Weights of a small contrastive image-text model: encoder arch vit, batches of 128.
Rows from block 9 of the image encoder of a small contrastive image-text model, named by matrix and row number. Rows with one number belong to one neuron. Each number is 128 + 32 x the weight over its row's rms, rounded and kept within 0 to 255. All counts start at 0. Numbers have three digits each.
Before each neuron's rows are labels from the 100 images, of 14976, where the neuron reaches its highest value: "responds to" is what is common among them; "lies over" is the class under the peak. Only what is clearly more common there than usual is listed. The data: pictures of board games with random positions, seen at a slant. In brackets: how many of the 100, against the usual share in percent.
# fc1: MLP up (encoder.blocks.9.mlp.fc1.weight, 1280x320), inputs 0-159
# fc2: MLP down (encoder.blocks.9.mlp.fc2.weight, 320x1280, transposed), outputs 0-159

responds to: first side has more (100 vs 44.2); nearly full (99 vs 34); stones on a line grid (93 vs 16.8)
lies over: piece of the first side (26 vs 2.5)
fc1.112:157117098079112082095148139134218107061125089099153166165197165132062067108081131144140142161110122075078134077140170165178137114115171133106093158145146108118116090075121136099141122099094113120142080160136169110129138137147118188181189127127101146124060168180130125111122108137195094103137163161135111249145132053141177147143089095090120143102100108147124170110121150142071084125157092114131145130143092137123138118112125105112139157154130084140185191130125099123180085115130152
fc2.112:152163117179113101072150126175051145146094111157116070104146126062113156105124104160091134088122125157161071141111117113124137116108053149108101089141126090128108120120217131130069135159140168164108146119142113109115107153131170105112154044092168131126137104142136139109172137120075114162095099091186103101113100195194078144121129133156153174160153129144140118086094114127194141150107185101201108156118142114114124176133169117179133093088108140057152114121099069094163132117106088

responds to: nearly empty (100 vs 34.3); second side has more (73 vs 45.4); draughts (45 vs 16.7)
lies over: board (91 vs 59.3)
fc1.615:191134128084183123129145113134123102151113129114165144105200153133109158086131169148138145093154113097108141202133162136128146127113049112125140149133129154141170119137126066055114153156043177127149106145171137156231146087137148150153131105129076140133043101188186091095090108182155095139148099096130141094183098077117125113135112085128140156167139133121145104163098097137102170117125123169143086102116108171136119168117109145174137074103107152127115070092152167068104153090148121
fc2.615:087154146174157145130107087106159180143185170159090121161065121158132102120123115106131116126097124146124155097086152133148134097088100198072161136153127128095088214106106157146122104116193089091175107081135118102120158136076109106064131149157093111126171141039085153107133110160149165238156121151147057165066151130127152116119143154068147133097099099144129186097149114123168122140145092106124144134150137114126183147107137083107139185121175141147142139147093105160081085127116146

responds to: first side has more (100 vs 44.2); noughts and crosses (89 vs 16.9); nearly full (74 vs 34)
lies over: table (72 vs 36)
fc1.614:136069120107101165093093106157175141106149129183130073138175150125130136185141102121186143132130125190167151057105121141043152162173095084101149122138111095121157135150080151111186148167133104134099171165165124103075132112081117154080114088138113141063096126096139090160146131100076102162140089112115135123102140135143092127061094148133097169126120128165149135059143129167171084138174157152157136130130082121139155163090122109138131178139061164094154085101142105139042126101127122
fc2.614:147136137119101136136222129138103153102102179110086142094123111148150145114110114131084082124081079060151064179146139137184153118039142127160136103128128126148104110109180119149121132110120173091093134174140092171184090167161105172170119118110149138155121152114140151087099160145181103098114145115137115120167141139142178075112143145127156097146176105168055130198089163122100126109138088128122101130080145150114135063138128141129111117128178112150123160111137117074142110189134101

responds to: digit grid (78 vs 16.4); nearly empty (62 vs 34.3)
lies over: table (73 vs 36)
fc1.430:109163083072186107176143063155131154123071163119099194082119177157142156150119203072123116156178159143057178115159102117152141033092113189155159103168144114189127112165101196156146167134201165136093137083117168157120135115063140084064125098169129107066079196102171133112142124108138095117105147081137164153119122168125147136164157143135116129109098155154144176182096126112067097130184151091099154100111116142150175140148189130110137107124169173121112069147127144076129158062088134
fc2.430:113137186155098144154088148078137106051161134125152107151142112106150079121164066166097135113145079073156095126080171128100107193138109072130157178111115145118133136131156119153129112089057102118173158146140150102092140110148111168159210119054172149164155061132130127158136121069140137093153094116134077065174139101162107120149150123106086099129161127105160102073148142170148128174079146144114072155166097159129093098110088083102080129138110151138112203093159148169143125155145154

responds to: first side has more (99 vs 44.2); draughts (69 vs 16.7); nearly full (65 vs 34)
lies over: table (63 vs 36)
fc1.173:147121163100123163118058152115131154126113177160131171137172141125151134066137136115158098141115112092104133135127170153086159118157174122100109099089235109204099091119104057128131118147097132112092157058133103148126046158184148146069159122128088102092113117049152118158158143130049166142164092163126141118151154114189119156099083160085115060126106105110133159166111154092097118113136142077164097123141125148149143151172129148095127179131110128119155137124135092171126094123184067
fc2.173:144072115107143149092158077167149123134086160133107096094136122115184142156150145145101101107113181079176128151131181109152075135143093127130133109153073085162111134110114118169157146050154125149133136165129100111117169115073059147193112156134156172130104153113176124091125102091197089123092124100117155148132111142113172138124129117127200115102123087153129103167112091179139143124121161165099099049070052119150148055130121137057129126101082104092102123085151143131098129123093144

responds to: first side has more (74 vs 44.2); nearly full (68 vs 34); discs in an upright rack (51 vs 16.4)
lies over: table (80 vs 36)
fc1.680:101125089101042110195157153149189109161113096123214178113128150102108108116121167083175145125095117109140098091123157160185117141130112122078137120105216106169092153104143101130072117170119095102118124127120084079094125119147130118126148159134082060150109147160082099081138141138116156081191180091175114151105137173154156156115128147122154100122105154101152111141154120107117115101078156098096137155125121131141142127184115112135151087157124243125024100117128083095139146182152151
fc2.680:103118066131165143073138119167074148095135100175117087119144175126113077150156119166166118076118157181165156138060119123139114067131147143122171129123066134111152110163115135075098184073124133090141122096125132149186202128169108132109154119093088132157178154162152162149104144153131152206128152146127128108158095100079149064140128115176092117160148135111104146164084113128165113178112130138104080065145137114121135133121136162129076134180172096128165149141123116138146080108128117

responds to: nearly empty (90 vs 34.3); digit grid (41 vs 16.4); more pieces: equal (26 vs 10.4)
lies over: board (96 vs 59.3)
fc1.516:149139150090137128098135109138093072138111139153112128143077117204165087085130138102091105108145099121107117189098097149142146151152156155136132109117143132139106151152067155045072119111078149168148146117136116148211163082114064113136156134099140106190139092076158113188138125109128094098152076079089109066135138135101084109146108099113215075076128117156119133164111140103079210150135118102110076130172104194151139135120132099150142099109101173145135156150115151063137136110103172
fc2.516:143089103077117140160123082125190162119153134164131093146067100219095109127095173177133171139116099135095120160137146050050115079119113135173113110069168112152163108048107136116094112160174099129110094151175127163152130148108132189106180148137117097148110120111150168089141173118121133198153153198148140145120127179108156148036095104126139139185122139152146116130101136134127154164094114166129116117114124082121118143150214122118145134045224116081123099118054127075189108151107121

responds to: digit grid (100 vs 16.4); nearly full (97 vs 34); second side has more (87 vs 45.4)
lies over: board (99 vs 59.3)
fc1.633:085128116133148098154165095113142199150094134078146149122127168145089199153119154077139082105076154136199101080133139145113117152125109077129144144135133162137112097205096132135149103134119115126134160170148093094219066150172101115162103115164140186125118171159107174104100096141191118201127067118129108062061182117165122091126077139115161126125133148096172122122123137066108094120122111096145163119125102089140122177081117129162161108158076143201209188107108157104130164133156084
fc2.633:114133101095066128126164127146171132104093098129118166116107136127171097102090159123160147103111095179076082128128167116173139153165137133132142160138145124097157087068135161115104131151111131108150125180130186131129118125093213109095148179106089103099136114172173088106133122109117104138083107138192123142151135160114125155090117095076073157120140167062188111118107085108089143192157184095182166153154113083144052101122090177140144127114120104138171094173127113119163139148153173

responds to: nearly empty (90 vs 34.3); noughts and crosses (74 vs 16.9)
lies over: table (86 vs 36)
fc1.639:117131129143162168183146122171148123119090173144077099136157094110101140125080146182154138145113136163129097122072122189109156153074151147155124164144146157177135110110148096079173127105156128192088066161147122111162044107153109127094180146095172119101136098139127127112117086152131168111117104157124138231055134152134205136119097180074094113157102079147150151156143126091131121155152103129126126167123090121106164144184100105099137136112206148165129051085102146105149124089103133
fc2.639:112092117112132136113139139088137133145128063131137169112096105140141145104159141076078124120092104117158142086185149106162099169148178125124154139069124091092092126163099172096146164142147162119152138064105144128077155131173144116138115106143120104186127100124151101120168133129130183131101144085138123088145073165114064078149183059136125115154148190141139123011132175092146133143080151181119147084135127150162098123123157138196112111099120119059104152189162062056160133164142101

responds to: nearly full (79 vs 34); draughts (59 vs 16.7)
lies over: table (69 vs 36)
fc1.282:151105108099099103125115143157121104124138163096137162150167137132119133153101197128114116126150171128166113068185093092179140145158109140128091099118163148123132103145080110125101080126162136128106151122142149149073101123153162200118097195127119104144123082133108185169119165144113143166157154092098183116093134079144173157055123113096095111170137099085140126174121076157123092107170120108232138080152101125162156070111147128115118144153163134094129138062131070122141113106120098
fc2.282:100122140134098153144094161124157171185138120137159135083112135112154125096106186148121072152114172077139142104153149123118111097149119103144130114138119113108183101098128154116156177097095140190139109070077072161105130161107110128156125101156132142118141084116157141113133203120109140151065119170100080103188135136159122160077114122070130098177133129119077158089138076128173130102176118164131118026096115107202170062124126137142124161204108101120173102088151106068082123157110120

responds to: nearly empty (73 vs 34.3); noughts and crosses (57 vs 16.9); digit grid (40 vs 16.4)
lies over: board (91 vs 59.3)
fc1.12:149148143110127118128142093114119118122118159097082159156123065154147087115082196148125144160163127095198107129129115121113166136124145064078173086181104108138113131044079163160141161113152180116166143100098142153080153125161071132189118163185130100161113144134065110162111152119131159129121103118108108181124128116141143124131059130186165134064090094110117151192137135163179147181143202091153075170095145129127142119103171152097132104136136100114144160159110109128015115159121151
fc2.12:128154151128223167170092143152071130112125204144100184134098147106091157147183118163104196129156151135132099116102160116141073137116138095100099093090152135168173133085133129138116110151111109119136132126096141148133112124120103154133096153155193132106076157136135091126129087148126121144138148172167097146152099188093152137073121137129153130160175168195158121144154067060102085129108109138068090114081067100167160101190075132122103149155114156142114100120134142153072184076182079

responds to: nearly empty (98 vs 34.3); discs in an upright rack (51 vs 16.4); stones on a line grid (49 vs 16.8)
lies over: piece of the first side (37 vs 2.5)
fc1.398:102106195104065136076091077116116141074122077134143150181082077145187112113191149110130129078156131094134131138102074154137101087116050155113099140137092108113056106087122136138196130170099088161147133120133114165166126052077155095184099092124151190109073181099119124178114220113084171089152097135133139116114079091140097182100111125130115097094156145162123098139147104179140098137112129144129119145134114146113153109097119092143109118173123107091058184146141122098094139152082124
fc2.398:121156052119118105158164177175145098153145148155102091079173178093128124175116107115123091158123135097109138090127144123146213129162175094195123155125116140089168161145121141116096125134143138081150148126101133073183135174131048140117151100111106059088155122183153104067128133149129095132125122050126109140153137131126128079150146167133154168123104162099114168096066101113123101126136114127128117116123146086110153145102087165146121205126169142100162077079136128108170151117231091

responds to: discs in an upright rack (38 vs 16.4)
lies over: table (99 vs 36)
fc1.491:105114164128141193108216224107116086099100148175140097172180137153150086131160104089112152141134140151158110117147139140101116149140070111165123095128153088132112060155091096111132119115098118117084102101134068114071112075112073160152140164118136125163093133162111127198157171166096131150141176080125111104127092106096172127151109092063130124162133102129147147128095171133135050123150136134130120137138161152148139084155135136108118116164099143134164131117135134112072094061097152
fc2.491:108070125159113103153075127157125179116118120114154142078093171104153170099156127141115093115097102113129174125142149152136147054129158108100136141167126125167160164151144159129118203123077127131104114150109135143095182168155095173162137109094138151115133147090124164094096118148148107118101084143144132156136123143167115093068122174136084104110146118129083071116175076102169151132108111135092106076081119149102118169162149170151087129159130132100075199172137083132133131167134127

responds to: digit grid (86 vs 16.4); nearly full (62 vs 34)
lies over: board (93 vs 59.3)
fc1.183:101137162083052145133106121107182193106133171159117114141145107113127132184091140126156115133099112159141154079152146159175149120154116123138148138142133111151049125121095131123223154076151157094168127107128071100169151082135088172158144171154070064125099104090039113107105066141094120047102116181109141135173131094142165129078113115174141147134110171134134118149108092126089156111157090124098117109149045141193126130093106105134084137119208125154196171126182101125193121097134128
fc2.183:160134099181140152090153139132122069121102132079129154096121174119146134123171190115096181191121128069175062112135103087090153112142148136111099102128128158100184094105155123136090096172094099186111167092133141141118143167146127102057086107087160170174204086179195160131127177123146098154143109116091105089138128213157085108156127142128124099140177091160166131094123131108131112170123168127173158103157208153087120105158101123125185203142069153098096089120111189157050055184136138

responds to: nearly full (92 vs 34); stones on a line grid (55 vs 16.8); discs on a green board (44 vs 16.9)
lies over: piece of the first side (60 vs 2.5)
fc1.367:147161103081138178136106056194075135179078181162181079135070113115148057132105175120154123107151160117097125085115158144091101124104109122140141154185113161105093071092135126157100112080128055128122184107131142136175126172102148114171135116144142107097106171136110142141104172152149138102169086125129140077110161156131160149073162119173081152068138123116129162134152135159108139126175092149166119151130168057104121130132096153111113158113159131165199117084125080142156149094142091
fc2.367:181128097156112093115156156068171083104188122093096194193147111105103139157121123157129121120141089200149062137094083113162126134113114141137132120096125067129145188156151168125168158146163158125133081143131112117101154116132100129104113124122127139149119095111177159103104134061108133139103099109121125176146113097128117127174097138099169122130138138166159130129057128079083142225078187093133136080108170154127184133124156139170139107153096120063087085150121206128124107139100196

responds to: first side has more (88 vs 44.2); discs on a green board (72 vs 16.9)
lies over: piece of the second side (50 vs 2.3)
fc1.84:129105126145145131085128137137134128138123122111123111200173130127133070179125129035134099139063132169134131135130065084142116100129095152109141113099091091193107154141079198103191126168143097070090150118059121118100129139131127074142145194087130167174145169150103080181157153094138156076100069144115221159168096112059113166146152114139127139144017115138123154120126132135152132143158088115130177100145137148139079121128117157185115211102180121140160184075158104105072118067170136
fc2.84:111120141137048081189112159142125120083156170137162119096129100125140182121148196223151178164151130071117115127138170117146143117123137074118087113128138141068158130135128109179118099067135158148132139148111084145114101098145113174164144095140153127097144076143091115070129128118112131171157168193068038116131190132152157105153096138119132110102158167117093157158159165141142093119137172117174144139143132114111159108103095081107131026144100188160129061179119185137116167132130098

responds to: digit grid (58 vs 16.4); discs in an upright rack (41 vs 16.4)
lies over: board (89 vs 59.3)
fc1.452:115171194067075107106105100117099107156081121147092172114115141125142123150153109179077165192135109127053097133122093122087188160086083163141117151178144065108121148108146077109153144148121125097163109144113130135111163110175117060139099084156125155114079164096134124185169078139114126102174114158131092107045150108120095100104152149089143124093204133178087131143095177073031103147133111165129105114119173140162126149152182156093195139151149135135159165152173108190073110169132147
fc2.452:085109154073182129169161133147160170140122147189138065104158149137125132118133164102118138101107142121166101179123110115150108108084153108120125131105148172112139101162102147129120113100118093103124161134136169116181143086177104120151140177135127137092184164189138153086153115143089180179061105091118123136198139109129098163168121086134195177172156062101143127089141122173149065180142094153184146113122061122067094116057064105159106140112131135106136132074143107109178166120134128

responds to: discs in an upright rack (98 vs 16.4); half full (98 vs 31.7); first side has more (90 vs 44.2)
lies over: board (91 vs 59.3)
fc1.314:120151109099129110127134070182130159160190099143137135155103118125097099138120121165111103141102162115150143151150138158079123153105065133128088119122151100147129184084118089130085120155070127122115141132141140130088099112142129191116152146153171176105116126105152125118144122122096123128133156067161134143178148144109134141093163185079155102124138128138121128109078142134085125067164148177145078125141149113110144161081130114193107088205189122147183088144104154159090113111143125
fc2.314:143107202131080128115118167173085164110052171160152157120156173131142147104097180130094154079186153141082114051110130145163111127200122107156116147166104157162111168107139142142087132180152140112119148132131076169117104167084098131138137102130100119170138127179112097119139106125137144193088129149144103083099159154161098120163112140131134187168096166107127127157153125123152117128121145125157159197094120094127074130137178084101198135099087126047150149148102074056174150176143127

responds to: nearly empty (81 vs 34.3); noughts and crosses (59 vs 16.9); more pieces: equal (30 vs 10.4)
lies over: board (92 vs 59.3)
fc1.433:185141153145094116183133152135156064123159156131128126108100077117086104130086160130143138159137153174132175076156148072095146188143082071147094111096106130152088080133120127063110122150101171194106145133150148105152093050111109156094132148121077133154153117101142139104127136155170183096170154118175139109125143100076092114116169143155174104136083136183138096140168084085099187111173122151134070158150169136164138110095132111067128139118065133056099123167145131135079110176156143
fc2.433:130094095080160114131139116138081088074177169222112070162109147175113166066128130131101123148148073120128148120102129105157107132088108072128147105123225071083149139122147070133090175092156102161114135176202115087152140135128072132087094118138159044135099128127112153160192064118101161154094114174126119141086098132139110142069131133109123074158155079136116129142073125138162183150133165126142127184094124141134142136100171149150144156057163111112144121114097090138221126132116194

responds to: stones on a line grid (92 vs 16.8); nearly full (84 vs 34)
lies over: piece of the second side (25 vs 2.3)
fc1.664:089156163091081164096211135146193197074149153129098081108077168132028151116078139113084174139070187161134111122122077165132132083117116149069117107148119136127092037111150149159184153087093128127196199128126138130155135125100122138088156192119171122083107158107129142105164144092188139127189149110113108149130121126178115138142118087154098151172132146099169182183133177179151102077076093120110153114145117131130156143161151152131109038146140157157103121136097162112114110106109142
fc2.664:119127166132126129127124103081103129163127150062140172150145104162166122067156150117141078107101136116126160109114148081189137122134146121135193121117117094187117144115111101095050159164120106113135072131096117202136181154152116078140167089179109136163105106155167109156116138172061182130135143138126175100198151102082107112107144119120158065110100136186138177121127155107130143161121141137120125137128145167072123105113154112125122136147094107130115100094132126188193122224140115

responds to: stones on a line grid (85 vs 16.8); half full (61 vs 31.7)
lies over: piece of the first side (38 vs 2.5)
fc1.570:161115175097099119141100154138169139123110129149115129143155178106189130185136132141036113118139127094118115181087141120133130064170126162131132109118142121095081085082143123123111119161172118140122136084218194117171114063176110142052081130144106100132108153132039194137174119140121106042146132118127150107117099108162103108157082069101120141134148104167109110164157153172112139091094107142139159101139090066100108121046149145030132166182082102139086126098175103103123127110110146
fc2.570:105141080129118179139149124112072115120163101080109111095115115147054121104081147083149117159107150130097101098120126184128116138138114138164147135162095170139163157143130117181145102106129118127155133131088081139082134183043107140190172087121150167099150156120169060149074147111119142204085152100134164161112123127124142091072121168203125127116111140058147142132043105111131139170177178120132085145103136196136129096174106118182112127113149149092152113117112159157141090157104150

responds to: nearly full (98 vs 34); second side has more (93 vs 45.4); stones on a line grid (70 vs 16.8)
lies over: piece of the second side (27 vs 2.3)
fc1.69:130168125179095183118068168128190194098112120198129169083146114172070110212055159122133091127118143135165151034148097154114119112083116124155161071111095128127128139104121138130178141133165136116170187044069111175088144130125093113193132161119143133104124105133135100158169144125124153118164107125165049113116132098123139115132162142194150132137157117100138174133135140197073074127151104139132165083103169173079129131134151138116097110148074131076178179174140096116100129153068058
fc2.69:134116120054086066135156121092079098182130044122069108151103073085150128114158118110137151169172146165143114143110165143122139111163155174102134238126113152136117110068152109130091102151070098078096108122156107146124145146106093092101090153167146110118110138150076135126151102169126121101146161141055157104178130124122101122122101167086088141124181118130114081173182126138175129119115132147124092202184118112157117128116076122134196177088148192177155099099067110143157123102179185

responds to: discs in an upright rack (44 vs 16.4)
lies over: table (77 vs 36)
fc1.177:134102126137113077158184154154154137129133129144140145144199163126134103153161134123135071113133129101124114082117089255142131168163088119119120128074207170102103134129135100153092100195131149092153146063120102125120036159132139133101099124165097153108085140143127101132138149140103077102167149138098101097085196146052113120151144125155072106110110123110110084162163168097080119162067119113106109115169090174063090138030140129095110144166115147147155123179090135146142119100124121
fc2.177:132134143077154135155093125092132144122146120125088132048139137148108068131162123133141092057155127137068168117102087172150103115118121154120189139130204132155113133148089124093083104151111176121124132080088116177141167084169134086123177130094123125160131097135084113196150156161105102072162179029164115124110071099109139139132054174136108118135119126054078102136155163097109135154082114158152089176126160156118142105088123126147151130132148125143100140215116109071154198151129153

responds to: digit grid (82 vs 16.4); second side has more (82 vs 45.4); half full (65 vs 31.7)
lies over: board (89 vs 59.3)
fc1.315:137088138137159091126151179142156150043106089156127137165066124105105173147111167108107169140127098066086068133143114114125177161111089150143125136106148123102159110108155143087126123141140048111152098147136110138150109128157112127086122139155170177092119117165178126098162121128119064071136138138070157116117119087087118148146158136106145136106126021112090113120147142108069168133164181149099141132062139099177077104156157134078108165084131158122181145075073166193089135084154201
fc2.315:136150115174134124155093107162085074170101122140096117079156151170126096115117033157119121114092077157096169114120224125122095128124163123102084111131076068141089166159122108181083150121122171124126097136142122117089168101096151097153188178135114092114202132128106121118124153152116177119155088134159100113155128137137122112150081073124088108189155186127154158144115109122142074102132073120121105122164123169124139180127119088199150107168155090131107127172157092109150138172142085

responds to: discs in an upright rack (50 vs 16.4)
lies over: table (98 vs 36)
fc1.271:126151084168100157121091156138110111136219134110076094126160138156090114117169150048130117082114106113073055103128100187124111114166093106116163147105190134129156173105136143096095143163195160126126103109136131103111153131116067138115139159169078120143129171093134122193127080164116083136131076092108133113089144092129132118144082081133150121194157165123123092128121123161116117117104099126157127098095077097181072118118147131087130088145171164117175154161115080093180156068146105
fc2.271:103122134101118129131110096150150165152087158132163125134106093117170139155178085099199086128119154110190151147116145176128120068113162177120121101115082116118081143153096146100095123126068130146108159130111129100115160162162095157147098145089130172159101103141161116183093199141095199074103179110132150112123096165098184161089121171084143106060111141117116080091184110077156095145158142136186085092130116081149117126105098111172123120140110128111136139118094058044098158158065175

responds to: discs in an upright rack (46 vs 16.4)
lies over: table (76 vs 36)
fc1.85:075095175145096158084164178162132132118156150165081108142165111134082152112085164080127118115162151088114085129156159203123145129136087063174163121132158143117134083140126156114114159116145143097150137093075114129101121141105114161117102071111139148182135085214126140123128187149071154146128104105131101123094094140095082178130110146152147163151106128073087128168114155116108098090163170121098074101140179143133173141145148087109122121133151171101083191123111113121101104117191111
fc2.85:086109110090120148127123147198171088144184195111159153132133163116161084162119114125137085135079118097121116185135155175076194139176101101118152173142083099100117111151133095080185125115123151183125137079139144089067129129107099155172114129158101181134119144124168116221174173095123121087129098090088085134164092155116224127024145159120121094118103172122121034111105084126108174082130113184166120066100104114142134113178122128131124110204102156105120118140093175151119115087108122

responds to: stones on a line grid (100 vs 16.8); first side has more (71 vs 44.2)
lies over: piece of the first side (44 vs 2.5)
fc1.91:136099150109160110167171136185158117198151141144097098141098110132213111119101166149103115139089187121108162176113086123104125136133065142143117154152226111125163175161171132154181100176158106158100144080175104092136133124155135104151127113131088140124139114116119238181212162149153137109128135135034137091147127114087092103140121098130156131136122119117145179186119092167117159123110085130120163111125110104167089113163156063139142122131143168158170051114127141047132115088107166
fc2.91:108161070131055123128139107049086117041194170097166109148146135164079121121136099119120110170161098135140077108160149147157071128108176117122136100128106162112137102099146162103123163056047132110104109164122134161075119086096128161140158079095174100105146122176172075099075129104097121125141099175190095170124193169193122117145145192105176155111109073148136143128126131096138112131127189101173140146137171219064097101109108148135113147115140102085140075141117144212158104109156085

responds to: discs in an upright rack (49 vs 16.4); draughts (42 vs 16.7)
lies over: table (89 vs 36)
fc1.580:101139167172098106115143128117136154157150117159122121085139185177163157059198185136101126077137097098149092142119124120120092123113093082111126183103175155101173131108127048114070093097101094133153119148174130116167115108142150151213152225168185124163103167142123121141099099142068119095137093091133128139110151144120131076127080107132144130139129112107128136093092093108107151127138115115133105098091133137153085121159112121096102108148098104156087119098157127155159115129206121
fc2.580:122112097165122112165074111106144109112148148146139080168124148125107110208190145102146105142104159166155101100156121194189107111132147177137115097093124122154113108115104113164135140124124128133111142090101121106085115210145119141098088115067132173084131090147184126140138168139164109123132131100144095125109113148165144207063084124112117080135175156194136117126138132116072105153120126145222114151150138076117113089090115139163141170097101118136131110152078128093167141145133137

responds to: stones on a line grid (83 vs 16.8); second side has more (77 vs 45.4)
lies over: table (94 vs 36)
fc1.585:103122157114175193099134149169141073162080130083129163146209160167106155103118106061140147101162185063114095111113090174126106165165127115185098138115155184107095098190077113097059067079113120134139110160092091154198099158193168137120123125137165107100173214147135122173159122097110105145149100073179141159127127145142093149094107122084021117154144125097095122129128175073110115135149103121165126123160123121121077127064137091061089142143130150157119211122137076123128099108156147
fc2.585:105120159153076072169063123135071183114163154154118065124080124115112165156158155162070149138122074167174154110111166135088197119146115155138180125052101117156163147066128081095184125175125138133107186110099106178105161118079115100115114206124114165158136105137180116168095066157173113118110167130121098086123095103139167161128143076156144120120144191099143122139115077117110079113131136128095075077103141106175131124178098165168129087109124183113122080142126108098126196115134117

responds to: nearly full (99 vs 34); noughts and crosses (96 vs 16.9); more pieces: equal (49 vs 10.4)
lies over: board (100 vs 59.3)
fc1.31:133131091065165133106146105232080159126114121156159174118185102147187083085137083086151154109056146091117198155141172115136137100149116071147125187127155036097115141119083087135100176145129065133123099162145080137131105190176106141188079095103104162140102147161094169060145083109126126069090154082143166157121093150131087162137155095147147112093123139111143178162128158177131098117086118075087115187140132143112119145110161187108104060136154103104119122176106167109098065131158143
fc2.31:156158147148168131153110122087142130155150162074102113146087133135154129151134186135130153177171125167143043083116070125101092108115166194115161096164113144164163141139230140164080081191109169046113150144114149136134151101137134120039155143175074126173162109101103128146062133110160078134195081126129113128126101112137146079102095145088140157182089097106096123091107111069123153112135093137182138127111102089128160117111199091159179203141127182107112124071146094164126163149060129

responds to: discs in an upright rack (95 vs 16.4); nearly full (95 vs 34); first side has more (74 vs 44.2)
lies over: piece of the second side (25 vs 2.3)
fc1.470:177118106177093157118157072145105142112100119158076091132085120140131148099139139136116104093136136089098144131125132111096184164178125122087163141078148085168125136062174084174149122159139163138157109152154144088066069152104144112172117136080087086086119169167117144116100118135056105161141147120141107144103122152152156164081123104213132178128141053131203140119130073075172136102126131121092090049106131101172180157128152178099085100164178089206069104099112083122180107127137116
fc2.470:092114122073149125143115138159097103127143125088138131198119120133128153187164120113185107141162116176149075130130161127078114132131109172108066067148120112165143106130126208163115139131094114187067117114096144124168160115097129150143212155099172131134174140019128167126161183132113101119211139127087139171134111109142142135124119122093164071156155167115138079120158118130119134158090140101144117116114121163127090165108077141118148115115098221137131128142105150153098119105116093

responds to: stones on a line grid (87 vs 16.8); first side has more (74 vs 44.2)
lies over: board (91 vs 59.3)
fc1.513:161097172135162130170163081160057173088123108120160151106134094165177155157201144152167083147171097114119177152206076159119051127094085153143093096126135136105095132125074127101151144121099102125072129125195072150132125085100116134174063088164181159102098073127154131091084188150156119164134160168116178103159116137053107104172108124150136112131090155195129177141108123177131111089139135108110148120095150128200138100158064171144156108092135087160117104139131126106112113135149067
fc2.513:129144119116146152128156183102174119104120136083078176136134145129078180126089139125136129099106124102131103135091156167143219108178126116112173128103167112124176073151171108029194120115117108143180140136118138119105096097143139132162160147099075149091131118127089159155097132067127116135174124142147093177101105110178111110154076117152091141125096080078122077126217114142091164133146154148147093155128186154102104095150124099133085162182123192106108082169155140182129121123070167

responds to: stones on a line grid (100 vs 16.8); second side has more (84 vs 45.4); nearly full (79 vs 34)
lies over: table (100 vs 36)
fc1.227:112157128113097116121161108171129121151091152118135151071157145167148127129141145152105098089115157093136145086143104118118167142184171166176164124167102100158133131163110123139124145105135117110170140135067155148079153157116197173128118097105162173101175131122131126109109068057150010254146185104160143149146122090094133104167095122137094180138091164107163065179170145158110178180118126111106169119123115190094091121081116078138105121092123119071131204116129133123165148139109112
fc2.227:055129132102185140074106085085107135095154037089091113142152078101128104116157078160106171107130124140089160123127174143120096193130155159102113125128129145149092137129058109156152111173178140134114132148172122039175139076171129068120128189153090082169150139108106157127117034169111120066121131182167120137124110170082142145144155134116104158143121121090166181170096132127143111136083160085085144113139096099135128107105130132120194120125085138205115145075111138118139101141151127

responds to: nearly full (98 vs 34); first side has more (90 vs 44.2); stones on a line grid (59 vs 16.8)
lies over: piece of the second side (51 vs 2.3)
fc1.591:137234073132175153131094127121119140103135177140117154157125159144149141139123184124136155098089137098139147100143113152189161104153077083123194141110153129156151171124096111158103146110161076132195074187146159117055143137113129041152161147119087148088098151102074143128140177128130107131129095141145134094115201092142084130122036167112103091146100092147124101121124138005097092144150130172099144147165114101141115119127101123069067075150069103106126132154145064158159171097210100
fc2.591:127083111150161122085120166153084158143095099153030116119132156104153145144162153104091139083168086166157162127151128157095115136129078149118102120076139124101131135147144138123145085149174146103088160081169174132145181122109162147121098108148151071154166087179138095107142095084087161145098149080131140127168109174199138136149103206184181099120165127093170130120081067148086163091109117067104112127096164157097146108195073112168174175095155176153095151098147160091178120113137096